config.yaml
encoder_arch: "convnext_v2"
model: "contrastive image-text model"
dataset: "numbers of one to four digits printed on busy colour backdrops"
train_examples: 295000
image_size: 24
crop_scale_min: 1
horizontal_flip: false
color_jitter: 0.2
tokenizer: "char"
vocab_size: 14
loss: "sigmoid"
embed_dim: 384
encoder_isotropic: true
encoder_norm: "layernorm"
encoder_activation: "swiglu"
encoder_mlp_ratio: 2.67
encoder_inner_norm: false
encoder_patch_size: [4, 4]
encoder_conv_stem: false
encoder_layers: 8
encoder_width: 384
encoder_kernel_size: 7
text_encoder_causal: false
text_encoder_width: 128
text_encoder_layers: 6
text_encoder_norm: "layernorm"
text_encoder_norm_position: "pre"
text_encoder_activation: "swiglu"
text_encoder_mlp_ratio: 2.67
text_encoder_head_dim: 32
text_encoder_fused_qkv: true
text_encoder_bias: "all"
text_encoder_qk_norm: true
text_encoder_parallel_block: false
text_encoder_inner_norm: false
text_encoder_moe: "soft"
text_encoder_num_experts: 8
text_encoder_moe_every: 2
text_encoder_expert_mlp_ratio: 2
text_encoder_slots_per_expert: 2
text_encoder_shared_expert: false
text_encoder_positions: "learned"
residual_init: "none"
optimizer: "adamw"
lr: 0.0016
beta1: 0.8
beta2: 0.99
eps: 1e-06
grad_clip: 5.0
steps: 6600
batch_size: 512
epochs: 11.5
lr_schedule: "cosine"
final_lr_fraction: 0
warmup_steps: 330
weight_decay: 0.2
Rows from expert 6 of block 3 of the text encoder, named by matrix and row number. Rows with one number belong to one neuron. Each number is 128 + 24 x the weight over its row's rms, rounded and kept within 0 to 255. All counts start at 0. After the name is the row's rms in percent of the matrix's.
# gate: expert gate (text_encoder.blocks.3.mlp.gate, 8x256x128), inputs 64-127
# up: expert up (text_encoder.blocks.3.mlp.up, 8x256x128), inputs 64-127
# down: expert down (text_encoder.blocks.3.mlp.down, 8x128x256, transposed), outputs 64-127
gate.29 125 [156 129 141 117 106 148  90  97  84 130 163  99 146 129 150 155 175 123 109 106 109 134 129 163 144 146 124 135 129 119  89 176  76 156 127 152 139 133 150  94 101 143 151 111 113 105  82 151 100  94 163 167 144 126 125 138 139 145 144 119  66 146 137 131]
up.29 136 [148 128 134  91 123 154 119  93 125 151 163 109 167 170 127 152 147 151 113 138  84 170 153 133 114 112 123 108 169  74 112 180 121 148 121 140 137 114 112 116  96 112 182 100 115 116 117 136 123  84 162 175 144  81 101 143 129 136 133 135  86  95 151 103]
down.29 126 [145 175  99 127 132 110  56 123  73 101 131  99 118 150 120 163 134 126 111 139 135 140 119 134 117 108 134 111  95 156  95 158 117 139 104 124 115 133 135 127 128 132  78  93 173  92 132 107 117 102 168 150 152 150 130 143 136 116 147 149 115 151 145 165]
gate.30 104 [164 141 151 135  99 113 137 146 192 104 125 158 141 119 107 141  78 102 146 143 110 128 159 101 111 139 134 151 150 146 129 127 129 147 155 104 140 163 131 153 137 138 115 126 111 109 110 122 102 128 126  92 113 126 114 132 172 161 129  94 103 148 134 123]
up.30 090 [ 95 108 175  99 157 173 178 118 124 128 104 107 140 165 137 115 121 162 106 118 105 102 114 104 184 136  93 131 126 126 162 149 153 107  85 113 135  99  94 135 102 121 148 116 121 132 120 163 144 183 128 103  86 124 110  81  88 137 111 131 120 106 115 138]
down.30 103 [147 110 106 113 134 140 131 107 156 126  76 126 119 127 131 134 141 121 137 130 120 119  94 133 111 106  98 165 143 116 155 173 135 142 102 125 150 136 147 138 129 124  95 125 135 123 160 129 145 100 111 139 134 136  87 140 101 129 183 111 155 107 151 144]
gate.31 068 [ 91 125 161 124 134 194 145 114 155  99 129 116 131 179 133 113 140 119 137 137 119  96 137 143 126 143 102 119 100 106 166 130 140 134 166 108 150  97 125  77  99 162 135 174 119 152 152 141 136 122 136 125 159 176 124 136 119 126 136 137 129  97 113 112]
up.31 068 [108  96 141 167  98 121 105 141 124 151  97 113 122 125 141 167 112 115 139 145 154 101 148 132 137 140 143 123 145  79 134 121 101 125 132 176 108 160 126 105 134 116 132 163 101 120 106 148 147 157  92 154  68  64 120  99 141 123 102 169  78 139 145  82]
down.31 060 [111 113 106 143 116 147 106 109 149 133 100 166 168 128 124 142 157 112 133 107 114 133 175 120 168 142 140 143 117 102 139 122 101  87 139 150 107 147 151  98 110 130 106 144 165 134 108 123 150 100 175 168 110 122 119 135 117 107 144 124 139 124 164 157]
gate.32 101 [148  93 131 129 144 156 133  88 149 142 139 117 156 152 142 124 141 145 120 117 140 128 129 138 142 154  98  98 125  85 108 166 106 116 132 174 158 136 116 101 134 107 149 110 127 123 136 108  74 107 169 159 141  84 142  96  99 122 138 124  81 129 131 112]
up.32 090 [148  94 153 143 158 166 137 102 132 176 157 106 129 112 122 113 152 139 154 127 147 117 175 100  88 129 121 113 140 129 160 160  87 110 123 175 132 113 126 141  97 135 158 110 117 133 133 135 168 144 132 152 103  96 112  99 115 124 118  94 125 140 127 104]
down.32 097 [147  96 115 141 148 111  54 126 155 110 149 116 155 152 139 154 148 116 122 136 125 134 151 154 115  83 115 106 107 106  83 160 115 130 128 165 131 131 144  79 163 117 101 102 162 112 109 114 102  85 161 171 110 153 138 113 118 118 138 133  97 122 135 139]
gate.33 116 [119  58  70 165 147 119 130 148 127 131 145 166  91 104 119 125 129 132 182 127 159 130 169 108 129 125 160 153 127 160 116  84 108 110 165 112 125 144 117 155 116 123 122 139 108 114 150 114 156 140 118 131 142 133 159 134 134 117 107 122 182 160 117 128]
up.33 125 [140 179 142  90 115 127 117 161 132 114 116 118 166 116 109 130 100 118  94 124 103 137  87 118 105 104  69 108 102 145 159 145 140 137  94 123 166 127 117 129 107 123 156 107 164 117 138 122 113 129 132 127 111 149  98 137 133 156 168 125  93  81 145 141]
down.33 113 [125  83 146 107 108 149 117 138 153 112 141 144 157 149 126 139 117 118 145 176 149 149 153 137 111 145 143 148 154 120 138 157 117 127 154 140 144 111 110 133 112  96 141 132  99 136  99 109 160 130 114 137 132  94 131 130 132 152 112 107 130 107 134 114]
gate.34 065 [170 127 132 128 179 176 130 142 151 127 155 115 144 131 126 100 109 102 169 133 132 108 113 112 165 157  99 153 177 111 148 139 172 114 131 141 125  91  96 100 108 154 150 174 101 190 135 100 146 118 152 106 108  84 119 122 100 126 163 133 128 110 116 114]
up.34 067 [121 155 131 149 128 119 151 152 100 108  86 126 115 115 168 166 124  99 144 116 162 135 139 128 114 100 123 152 162 150 128 109 122 105 154  87 113 107 148 112  82 141 109 146 121 158 114 110 124 114 124 128  94 137 124 150 138 118 112 169 103 163 100 160]
down.34 063 [139 145 120  92 103 108 164 109  86 114 131 158 125 108 106 151  63 128  96 166  87 127  88  74 102 133 113 105  99 109 160 118 175 128 139 118 149 114  91 139  89  87 155 123 105 123 156 116 125 118 131  91 103  74  77 145 114 159 133 143 168 112 132 138]
gate.35 115 [144 133 138 132 141 165 120 131 165 102 124 139 168 137 137 132 134  97 147 124 128 116 113  95 115  92 141  60 149 117 127 191 139 140 117 127 167  97 141  85 130 139 152 108 113 152 110 109  98 107 161 197 164 128 108 116 146 113 143 107  69 137  75 122]
up.35 121 [102  99 152 129 178 122 155  88 116 145  71 105 126 105  92 143 142 127 136 145 152 117 141  90 124 124 150 113 152 107 189 107 140 107 167 106 146 105 125 111 115 153 138 141 168  98 138 129 150 137 135 130 117 150 122  80 145 177 158 109 133 137 135 150]
down.35 124 [140 105 117 116 126 112 134 114 133 126 151 129 116  97 126 120 118 142  95 128  82 144 143  93 119 123 149 156 135 113 110 124 140  94 113  98 123  94 126 148  96  84 161 137 150 139 148 118 138 137 125 118  49 112  87  96  96 144 120 140 133 119 130 156]
gate.36 043 [124 142 132 108 102 134 145  88 126 160 110 108 101  96 122 163  89 110 123 166 107 139 147 136 183  90 161 176 141 128 115 135 160 104  99 181 128 177 134 111 131 106 142 138 163  97 119 172 141 128 130 116 156 179 141 113 123 142 154  87 113  81 104 153]
up.36 048 [132 116 152 136  97 119 125 129 122 170 111 114 164 130 150 111 173 121 128 110 173 136  98 122 124 102 129  79 133 143 132 123 123 182 103 146 147 147 162 138  98 106 111 180 166 118 159 100 160  89 136 121 102  91 145 131 124 143 147 171 119 139 139 121]
down.36 045 [151 155 139 109 124 106 119  91 166 113 124 116 105 150 118 108  96 146 148 140 100 109  80 136  98 118 126 100 122 100 140 102 176 166 144 162 152  99 133 126  95 167 127 122 139 123 114 123 138 128 110 100 117 114 148 124 108 116 121 112 131  90  99 130]
gate.37 130 [128 145  89 150 131 106 136 143 149 105  95 142 104 133 143 121 145 123 124 111 122 163  97 109  99 159  79  77 156 160 107 113 174 142 152  92 177 144 154 121 147 158 132 126 111 132 127 159 177 103 117 111 138 135  67 145 145 111  84  98 105 148  85 140]
up.37 137 [109 111 145  93 154 157 158 117 125 144 138 141 115 133 113 114 146 151 144 159 166  80 153 139 144 111 139 149 128 136 155 128  82  93  88 134 101  87 119 124  95  60 105 107 140 141 143 115  99 149  81 133 128 115 155 112  66 148  89 130 149 113 130 134]
down.37 135 [165 102 112  95 111 120 108 121 106 126 136 129 115 131 108  97 103 133 139 184 137  65 131 126 126 130 128 176 109 120 130 113  56 142 147 121 127 166 105 169 141 145 101 150 136 135 126 125 123  97 128 116 132 143 133  94 162 183 119 133 121 165 155 137]
gate.38 099 [171 151 111  92 183 113 112 100 133 112 154 131 127 135 138 125  98 128 122 119 171  84 142 111 112 180 107 164 119 151  98 127 117 121 126 102  86 109 107 157 128 115 100 148 150 121 157  79 154 147 128 124 129 142 134 112 143 122 148 134 119 153 112 168]
up.38 112 [ 93 143 104 148  91  94 111  95 135  89 135 143 111 122 140 138 114 127 109 123  85 141 138 136 100 148 136 174 151 125 128 101 151 141 135 141 133 172 133 150  95 135 107 151 111  88 121 135 144 153 105  92 107 113 139 138 151 147 130 157 141  89 175 132]
down.38 116 [165  91 117 132 144 111  84  97 140 107 149 141 131  86 127 134 125 136  90 138  69 149 170 106  92 107 110 164 155 106  81 176 128 154 133 135 128 136 136 140 124  80 162 125 145 140 103  93 144  93 148 135  82 141 101 121  96 157 134 136 127  96 159 134]
gate.39 118 [154 121 125 136 118 110 149 116 130 174 147 135 126 119 151 117 140 137 140 111 105 193 129 149  86 153 124 145 133 171  82 129 140 148 139 106 105 140 119 149 131 162 158  89 121 111  88 169 141 103 128 114 140 131 133 139 147 128 119 115 146  96 116 138]
up.39 126 [150 205 119  92  96  80 151  86 111 111 146 119 111 137 124 171 103 149  89 119 115 124  94 119 162 159 126 136 138 156 102 130 101 168 182 113 139 161 126 155  95 119 129 106 153  74 131 136 146 136 121  71 136 144 126 113 177 147 109 130 121 170 126 160]
down.39 141 [114 111  89 159 129 140  92 123 131 111 122 147 156 102 151 108 116 110 111 109  94 128 172  90 132 105 173 139 123 105 126 107 164 113  80 103 127 121 144 123 128 122 140 151 148 154 132 108 124 119 182 152  95 147  96 110 106 139 161 113 136 124 139 131]
gate.40 087 [ 97 155 110 132 201 190 105 139 115 147 135 110  99 108 156 146 108  93 151 142 113 137 130 166  74 128  98 170 115 134 129  94 160 148  99 117 101 127 135 103 113 143 145 157 132 150  95 131 121 143  75 112 143 145 160 134 107 126 146 121 157  79 129 157]
up.40 087 [104 123 122 144 143 113  93 118 109 126 155 117 139 138 133 109 115 102  85 136 133 106 135 133 111 132 144 160 108 100  95 134 115 132 107 157 149 164 131 147 145  99  86 114 131 131 111 122 130 161 120  99  68 121 152 117 134 149 100 145  96  92 132 154]
down.40 090 [169 111 131 138 129 171 110 135 150 140 103 146 148 140 118 135 167  97 138 128 144 108 138 105 148 129 149 128 151 114 122 109 106  85 115 148 113 137 143 125 126 140 132 102 141 121 136  92 132 132 169 200  89 120 124  98 143  86 139 113 120 146 121 112]
gate.41 074 [110 144  97 147 133 164 171 124 154 102 127 143 108 150 158 124  65 149 121 105 103 138 126 138 102 122  92 170 151 153 101 107 179 126 136  90 119 120 111 180 120 133 138 118 134 124 143 132 149 127 107  90 134 111 115 126  88  93 122 140 183  94 124 150]
up.41 068 [ 84  81 134 144 114 154 123 120 133  97 142 141 127 161 142  93 133  82 109 139 150 100 123 125  81 123  79 179 116 169 176 131 149  67 122 116 133 141 140  95 120 169 116 184 117 125 130 164 154 125 118 129 125 124 112 162 140 145 153 117 117 142  98  88]
down.41 067 [137 118 168 114 138 109 132 124 123  95 157 115 148 145 138 129  72 121 105 145 148 120  81 130  99 106  96 140 163 123 119 136 160 129 146 132 173  96  89 135 120 107 180 161 116 105 126 134 156 140  85 124 115 105 116 156 125 140 124 101 113  96  98 118]
gate.42 062 [130 160 114 105 155 124 164 152 119 127 141 132 124 139 115 129  74 105  69 121 119 115 155 133 154 149 152 126 135 120  92 126 155 108 131 147 126 107 122 165 122 129 132  99 127 110 157 104 142 103  92 130  80 147 127 153 134 109 159 104 136 131 132 169]
up.42 067 [183 140 111 137  97 149 117 145 137 140 124 167 178 102  95  99 132 184  92  98 100 118 130 149 141  98 140 114 123 141 101 114 127 116 131 105 130 177 142 138  96 100 137 140 160 119 151 114 155 137 107 105 119 142 157 113 159 128 133 109 139  96 160 130]
down.42 060 [122 119 133 141 136 123  62  79 154 100 116 149 142 138 134  75 142  77 106  87  89 156 150  97 189 108 129  95 140 120 109 135 128 139  90 137 126 106 158 121 141 104 105 107 142 134 130 144 135 107 159 157  96 117  96 159  96 128  93 129 104 112 130 157]
gate.43 084 [161 135 160  99 148 130 134  99 145 118 144 122 117 131 103 121 138 146 142 173 151 126 162 175 137 146 128  94 137 135 128 116  87 131 170 117 109 115  75 123 149 111 135 120 135 138 119 127  79 118  85 146 128 117 137  88 131 120  95 190 105 162 106 121]
up.43 074 [184 161 127 121 103 130  83 119 121 102 126 114 147  68 151 132  91  82 140 150 154  97 117 159 136 132 144 104 155 147 102 147 125 163 137 121 101 163 108 131 193 113 147 109 161 112 134 109  88  98 142 162 163 136 126 120 169  74 119 130  96 118 121 145]
down.43 066 [142 137 146 125 128 152  68 154 157 171  98 132 140 126 107 166 130 121 143 181 174 148 138 126 125 135 102 120  93 125 109 122  97 121 122 134 114 143 139  68  88 154 108 107 151 126 131 144 123 116 122 102 172 111 141 153 163 127 116 156 127 154 135 167]
gate.44 089 [ 88 115 100 139  61 105 119 107 130 113  79 139 103 137 104 142 113 117 120 135 119 144 123  83 146 116 131 138 126 142 136 107 147 175 175  98 140 164 126  92 121 122 115 153 136  91 103 132 144 148 138 158 169  99 158 190 161 128 109 150 153 156 129 154]
up.44 092 [ 98  92  97 148 114 118 150 138 149  97 111 175 105 112 154 150 120  93 158 164 144 158 141 102 105 107  96 169 130 160 158 109 131 121 166 133 122 130 142  96 107  99  97 198 137 120 119 121 130 143 100  90 114 140 143 156 124 122  90 156 193 142 107 158]
down.44 105 [110 107 121 126 148 125 114 120 146 122 113 118 116 113 166 123 161 102 159  98 109 129 115 154 137 107  88 150 137 143  96 133  85 124 138 128  98 148 173  84 139 162 100 159 167 108  89 156 130  93 137 118 146 161 142 125 128 120 104 150 114 121 154 155]
gate.45 079 [147  70 117 135  97 129 127 124 141 125 133 149 109 138 143 127 100 102 133 116  99 125 151  78  89  97 141 155 101 135 141 119 124 143 154  85 147 172 149 142 130 125 119 115 151  96 106 129 123 122 128 112 106 101 112 129 153 167 136 147 130 154 105 114]
up.45 070 [146 126  82 142  92 102  82 145 170  66 146 160 113 142 122 160 169 112 112 129 174 162 134 139  66 131  93 144 142  95 144 107 101 141 131 102 131 144 148 120 122 116  79 129  86 117 128  91 142 105 136  95 124 128 164 162 146 125 154 165 148 143 150 155]
down.45 075 [119 131 150 116 124 136 125 128 107 145 143  99 114 113 129 109 116 112 154 117 166 128 128 167 123 150 130 113 125 142 123 128  88 121 140 120  95 144 111 128 128 128 136 117 115 124 117 145 150 145 134 138 136 134 193 150 187 124 105 149 133 161 112 121]
gate.46 060 [133 153 118 135 138 147 148 141 145 140  92 149 155 139 116 105 145 110 130 161 122 156 136 112 141 108 125 106 115 108 107 145 132 127 133  75  76 110 121 168 130 122 113 108 112 177 142 157  95 115 169  96 168 142 160 202 170 108 109 136 155 119  82 144]
up.46 069 [115 137 117 135 155 168 125 113 105 126 152 110 135 119 138 118 114 118 129 130  99 122 144 146 106 146  94 135 103 168 109 138 121 115 125 115 134 117 107  64 150 164 144 154 116 132 151 119 109 149 128 120 157 145 135 148  95 160 150 136 202  91 127 171]
down.46 060 [141 129 103 122 134 125 126 158  89 149 118 131  98 172 126 136 142 144 111 158 108 136 106 132 142  88 129 104  59 162 150 137 138 140 108 131 106 123 100 125 142 114 106  82 103 140 177 132 125 134 148 118 164 118 103 174 183 107 117 145 158 145 110 168]
gate.47 101 [116 132 152 118 141 146 146  94 150 112 132 131 103 127  74 134 162  78 139 188 136 111 120 157 157 177 126 101 141 132 167 143 131 121 183 146 126 103 122  97 123 127 114 109 108 102 132 114 155 148 131 150 165 117 180 114 109 129 117 154 113 127 124 119]
up.47 085 [ 94  85 131 130  90 142 180 117  84 140  98 122 106 167 109 123 128 179 142 145 110 115 142 136 153 130 154 144 102 124 135 104  91 108 125 132 127 152 170 117 129 135 100 136 148 141 143 122 143 149  85 127  99 125 141 146 109 157 135 142 144 172 158 117]
down.47 078 [132 121 127 142 161 115 132 114 137 109 150 156 165  99 137 120 114 136 137 100 137 164 143  95 132  96 149  99 168 111 102 130 198 127 119 140 105 119 139 128 167 123 138 155 112 109 128 115 115 131 127 155 129 137 124 159 101 104 141  93 127 107 129 116]
gate.48 061 [124  99 166 151 108  93 122 158 151 107 139 124 108 128 136 120  83 126 175 163 127 128 174  94 108 116 130 129 113 142 131 119 144 147 113 107 115 109 111 140 131 116  84 155 115 169 113 141 111 113 130 130 102 151 204 130 120 132 150 130 123  97 146 130]
up.48 066 [139 154 125 101  96 127 108 119 132 132 116 161 136 142 100 102 126 145 121 102 122 161 126 123 121 129 145 145 136 150 146 127 109 118 104 116 102 130 124 153 116 123 179 120 125 137 144 149 122 131 125 107 166 138 135 143  64 143  87 116 180 102 129 117]
down.48 058 [123 154 124  84 163 129 135 143 142 117 131 107 150  94 133 114 104 112 109 136 133 174 114 113 120  84 118 128 120 113 142 160 138 140 117 162 135 151 110 129 163  99  98 116  98  70 158 125 117 144 149 115 147 140 128 159 157  82 168 144  86 133 106 111]
gate.49 047 [ 91 128 115 127 178 131 138 148 119 169 162 141 118  99 127 162 114  80 170 132 128 170 158 141 110 110 116 116 161 128  98 146 142 112 103 141 168 109  87 126 153 164 111 158  88  92 109 112 143 127 186 136 113 150 157 115 142 120  95 125 158 104 124 156]
up.49 047 [141 183 144 130 150 134 121 120 116 119 120 120 112 154 115 120 114 141 124 133 146 114 128 145 101 151 130 128  88 121 126 132 117 193 145 153 129 110 127 144  80 136  75 113 129 155 151 110 138  97 137 112  91 151 159 123 119 180  95 128  94 172 106  97]
down.49 041 [143 121 143 158 132 136 142  70 157 156 118 149 172 125  97 137 193  88 112 120 110 124 152 113 171 116 155 113 141  90 112 124 121 138 113 130 147 110 147 135  97 110 100  88 123 121 177 130 124 141 122 123 118 126 114 135 150 135 139 137 135 122 116 165]
gate.50 114 [157 151  93  87 157 126 140 105 141 108 152 159 143 152 107 178 125 168 125 144 124 126 138  92  90 125 101 117 125 135 101 122 111 133 123  99 114 113 128 170 104  84 126 117 137 108 149  92 147 150 129  95 138 123 119 110 124 103 123 189 145 144  82 165]
up.50 118 [127 165 155 136 111 116 139 126 153 102 159 137 129 121 169 131  70 121 106 105 116 157 151 126 158 136 144 139 145 132  93 103 178 128 138 141 129 152  93 172 150 142 163 125 107  98 131 133 101 160 118  97  73 113 128 147 168 142 117 100  93  95 157 111]
down.50 123 [138  99 125 161 128 105 112 104 161 150 118 118  98 114 159 106 138 118 157  82 102 113 130 130  87 133 122 157 123 113 137 173 127 108 120 150 101 120 145 126 106 152 168 148 128 141 110 130 167  89 123 131  84 114  92 112 106 158 105 152 127  66 155 145]
gate.51 098 [124 113 131  98 147 119 158  87 117 138 165 138 141 151 120 175 126 150 126 148 110 132 120 133 161 106 143 129 163  69 130 143  92 154 120 161 159 141  89 108 129 103 138 105 103 151 127 127 131  99 121 152 142  78 136 129  96 119 135 120 123 131 117 119]
up.51 087 [161 112 122 140 139 127 136 109 123 158  99 121 113 127 121 165 164 155 108 133 153 135 104 151 102 154 130 102 152 108  89 119 150 127 156 121 151 154 106 125 141 125 151 147 126 116 127 141 112 102 132 127 127  94 105 101 113 142 139 128 129 196 114 101]
down.51 089 [113 130  93 149 114 116 136  85 138  94 132 114  89 137  98 109 106 139 147 164 160 121 132 114 133 111 108 116 123 153 140 103 121 121 159  85  91 104 125 132 151 149  69 133 156 124 155 111 111  90 127 157 122 149 147 142 158 105 117 145 133 175 142 150]
gate.52 114 [102 104 152 131 150 108 156  96 171  99 105 159 119 127  70 140 122 152 132 144 131  99 142  88 150  94 108 129 144 116 174 100 133 107 137 137 158 148  60 142 138 134 121 125 116 106 167  81 107 150 147 141 111 127 119 141 118 162 132 114 159 129 146 109]
up.52 114 [158 104  87 135 141 118 111 115 138 147 151 147 114 126 116 122 157 110 105 122 148 137 130 160 104 170 128  93 102 115  81 123 108 130 151 160  92 145 156  99 152 119 128 120 149 144 140 114 129 120 138 163 163 112 146 155 105 110 140 125 118 157  98 111]
down.52 125 [124 120 106 145 111 114 148 161 162 132 146 186 143 110 108 126 103 141 115 123 109 155 176  75 128 122 147 136 152 110  93  95 132 117 147  92 113 145 137 135 141 141 152 140 127 151 122  93 117 145 145 118  83 137 159 103 141 122 101 115 125 126 130 130]
gate.53 093 [118 136 103 159 141 135 150  99 162 119 164 145 150 128 129 113 107 111 137 131 152 132 120 152 114 132 127  98  72 137 133 156 129 122 117 145 123 111  67 102 127 150 184 162  74 119 105 127 136 142 134 140 161 155 132 152 139 149 134 110 123 149  80 149]
up.53 086 [111  86 161 158 159  87 143  89 126 110 122 153 125  57 100 151 128 117 129 139 122 128 144  90 169 152 144  69 157 150 129 134 122 134 156 145 143 170 133 134 147 154 166 131 100 122 121 144 129 131 133 137  91 138 108 119 122 149 125 102 115 130 156 122]
down.53 092 [140 112 136 135 110  83 163 122 143  90 156 130 132  95  97 132 143 131  87 136 132 169 166  90 146 134 144 126 181 104 112 123 127  89 139 108 141  92 142 132 119 106 165 124 157  89 187  94 124 139 117 139 112 141 116 127  87 107 113 119 136 127 153 121]
gate.54 068 [203  90 130 103 106 129 124 153 132 145 101 135 128 127 167 112 113 135  94 106 135  96 114  96 124 119  90 152 106 142 102 134 144 124 123 113  92 155 115 143 170 109 158 133 119 120 144 130 114 156 161 108  66 149 130 162 165  99 116 119 137 113  90 135]
up.54 071 [130 161 124 121 176 121 101 175 132 115 136 132 142 135 140  89 147  87 182 137 134 126  67 160 135  97 120  93 160 138 115 134  88 129 133 147 137 113 143 101 121 112 157 167 114 161 120 151 157 114 139 168 194 124 135 123 150 168 138 112  90  90 110 127]
down.54 060 [104 166 167  90  75 147 185 188  86 146 107 104 144 113 140 115 127 118 118 139 164 121 118 146 150 179 125 127 138 134 187 113 113  81 130 131 147 116 123 176 132 149 162 159  93 171 118 174 140 161 139 135 182 135 117  86 166  76 160 147 114 150 137  90]
gate.55 104 [123 105 137 130 151 155 156 142 141 105 120 108 120 132 134 107 111 111 189 171 156 108 112 140 130  85  93  98 149 126 174 157 144 142 113 113 117 103  89 112 182 142 117 119 135 153 120 120 149 127 119 157 115 140 141 110 108  87 110 163 100  87 114  91]
up.55 104 [123 162 159 147 100 153 102 100 114 150 116  95 117 135 145 128 136  63 147 129 120 133 166 147 118 133 136 138 100 161 161  90 173 139 159 124  79 107 140 124 119 156 143 164 130 104 113 171 119 143 142 121 148 142 120 160 155 133 126 134 161 143 119  88]
down.55 112 [116 136 125 137 102 151 124 103 117 160  89 106 109 147  77 150 179 140 168 132 112 159 136 124 131 121 161 130 131 123 146 123 121 134 109  79 107  78 158 123  83 115 129 120 159 134 126 161 144  93 136 110 119 123  93 122 106 117 119 141 158 120 115 166]
gate.56 095 [171 138 111 129 118 126  84 111 123 172 107 138 146 127  88 138 168 126 164 118 150 142 114 121 132 140 165  77 120 104 158 166 125 141 131 169 111 156 131 102 128 129 148 104 119 124 166 120 177 144 146 161 122 122 145 108 131 129 133  78 127 126 117 122]
up.56 102 [131 121 127 166  89 115 108 153 114 165  73 136 139 112 100 143 151 116 131 139 122 136 121 120 118 112 151  97 140 104 153 123 149 152 147 146 123 171 179 117 144 164 126 104 131 130 131  92 169 139 165 161 116 130 128 119 151 118 159  73 113 134 138 135]
down.56 103 [123 111 107 133 136  96 113 127 101 128 118 110 105  89 119 119 131 138 107 140 133  94 126 104 138 139 136 131 123 124 151 152 127  93 119 120 111 104 102 135 103 127 162 143 131 157 171  78 155 127 135 155  69 153 142 139 104 120 150 146 146 133 153 140]
gate.57 098 [129  87 127 164 139 154 135 131 140 121 109 120 111 147  95 131 125 129 178 163 169 135 121 131 146 127  85 135 118 141 168 148 164 135 129 113 143 100 130  76 104 149 140 150  97 178 132 124 173  87 102 167 144 125 140 146 101 118 113 153 140 129  90 115]
up.57 109 [ 98 124 158 154 130 127 153 106 138 130 108 122  98 126 116 138 158 148 107 114 155 131 110 125 161 137 109  78 114 135 143 126 136  95 157 150 144 154 102 104 138 115  76 144 114 126 104 121 136 142 122 102 108  95 116 120 129 139  69 158  75 147 123  86]
down.57 111 [142 117  87 162 107 117 111 139 135 118 107 153 134 109 135 146 149 127 129 111 107 121 161  70 159 102 139 135 137  86 128 113 121 110 112 131 130 121 128 153 128 122 131 134 154 157 130  93 109 102 171 172 110 142  84  86  95 122 141 103 142 127 132 132]
gate.58 117 [128 127 100 128  98 122 121 129 135 138 133 135 103 167 117 129 143 154 104 124 152 117  93 151 107 173  88 122 151 149 116 124  71 118 172 118 126 135 143 130 112 109  80 106 162 115 154 103 143 136  88 141 108 126 177 120 112  61 114 190 119 138 127 169]
up.58 126 [139 112 131 140 124 125 100 120 134  73 169 120 122  95 137 124 125 106 134 134 131 140 146 140 152  94 146 148 114 152 123 137 137 111 110 169 139 113 112 119 137 104 131 114 107 137 111 123 106 136 144 157 166 129 150 172  97 108 154 112 138 114 147  86]
down.58 134 [131 129 115 157 139 127 120 117 101 181 109 112 102 131 116 100 131 126 127 104 105 108 149 155  97 153 157 136  81 118 163 146 153 149  95 123 129 141 122 141 120 145  96 113 128 145 126 152 151 103 100 115  95 120 107  87 104 182 136  92 181  96 140 148]
gate.59 137 [165 130 151 129 151 128 153 119 151  98 134 155 131 114 114  89 117 121 172 151 141 113  95 111 159 102 126  99 166  95 128 161 112 160  82 105 136 129  83 159 161  93 121  78 138 172 136 121 134 118 124 137 129 122  94 103 104 120 111 106  81  94 115 105]
up.59 127 [175  97 118 154 141 105 134 107 158  86 148 140 129 120 125  90 118 103 149 138 162 120  85 114 158 106 112  86 148 104 131 179 136 140  95 139 129 139 101 134 177 147 145  84 119 149 134 112 149 100 134 173 158 129 122 155 108  92 128 114  78  97 139 112]
down.59 140 [131  93 144 118 150 137 125 124 137  77 159 134 122 150 163 133 104 130  90 140 135 119 110 159 150 136  93 142 118 147  84 106 127 124 158 180 156 156 101 110 143 141 140 137 114  89 119  88 135 151 146 138 142 133 182 170 135 129 124 140  88 118 139  99]
gate.60 074 [131  95 120 117 112 120 175 121 152 108 163 158 132 129 126  96 116 129 183 120 156 145 113 143 135 121 108 165 169 150 114 155  89 132 151 152 145 125  93 108 139 165 171 158 122 111 137 115 138 129  93 144 141 136 172 128 136 101 147 135 103 125 107 143]
up.60 066 [123 104  97 128 155 172 127 146 149 110  92 139 122 157 127  79 144 119 138 151 133  86 123 127 135 128 125  77 120 130 183 116 127 130 100 134 130 110  91 122 108 128  83  84 140 141 122 103  74  98 144 160 138 127  89 103 120 155 136 120 118 109 154 103]
down.60 067 [128 140 142 134 143 164 108 104 156 119  97 156 186 131 131 108  98  89 132 133  94 131 129 119 121 108  95 136 135 158 110 173 140 158 140 162 141 162 145 104 121 135 128 134 101 135  81  93 129 138 143  99 138  91 134 116 143 173 165 132 125 125  82 122]
gate.61 157 [102 127  95  95 112 148 134 143 152  92 100 130 127 150  97 147 152 135 134 179 128 111 100 133 116 144  97 122 162 142 140 152  81 152 144 105 186 108 151 109  74 117 104 115 144 147 123  87 141 126 134 128 178 157 116  96  99 124 133 152 133 124 111 162]
up.61 169 [138 128 137 168 123  94 132 117 133 153 129 138 134  98 154  68  99 115 121  70 112 110 135 123 162 145 156 137 126 134 128  89 160 119 134 128  98 174 112 150 169 155 155 126  90 127 153 160  99 142 134 100 113 122 165 170 155 120 139  92 141 137 152 128]
down.61 148 [142 117 154 170 115 136 114 117 159 142  85 145 127 113 145 138 133 114 179 114 133 139 147 133 118 117 107 119 132 131 158 159 125 114 109 137 117 138 115 107 103 175 143 131  99 174  80 134 149  60 163 163 131 107 117 111 129 157 111 123 125  96 121 131]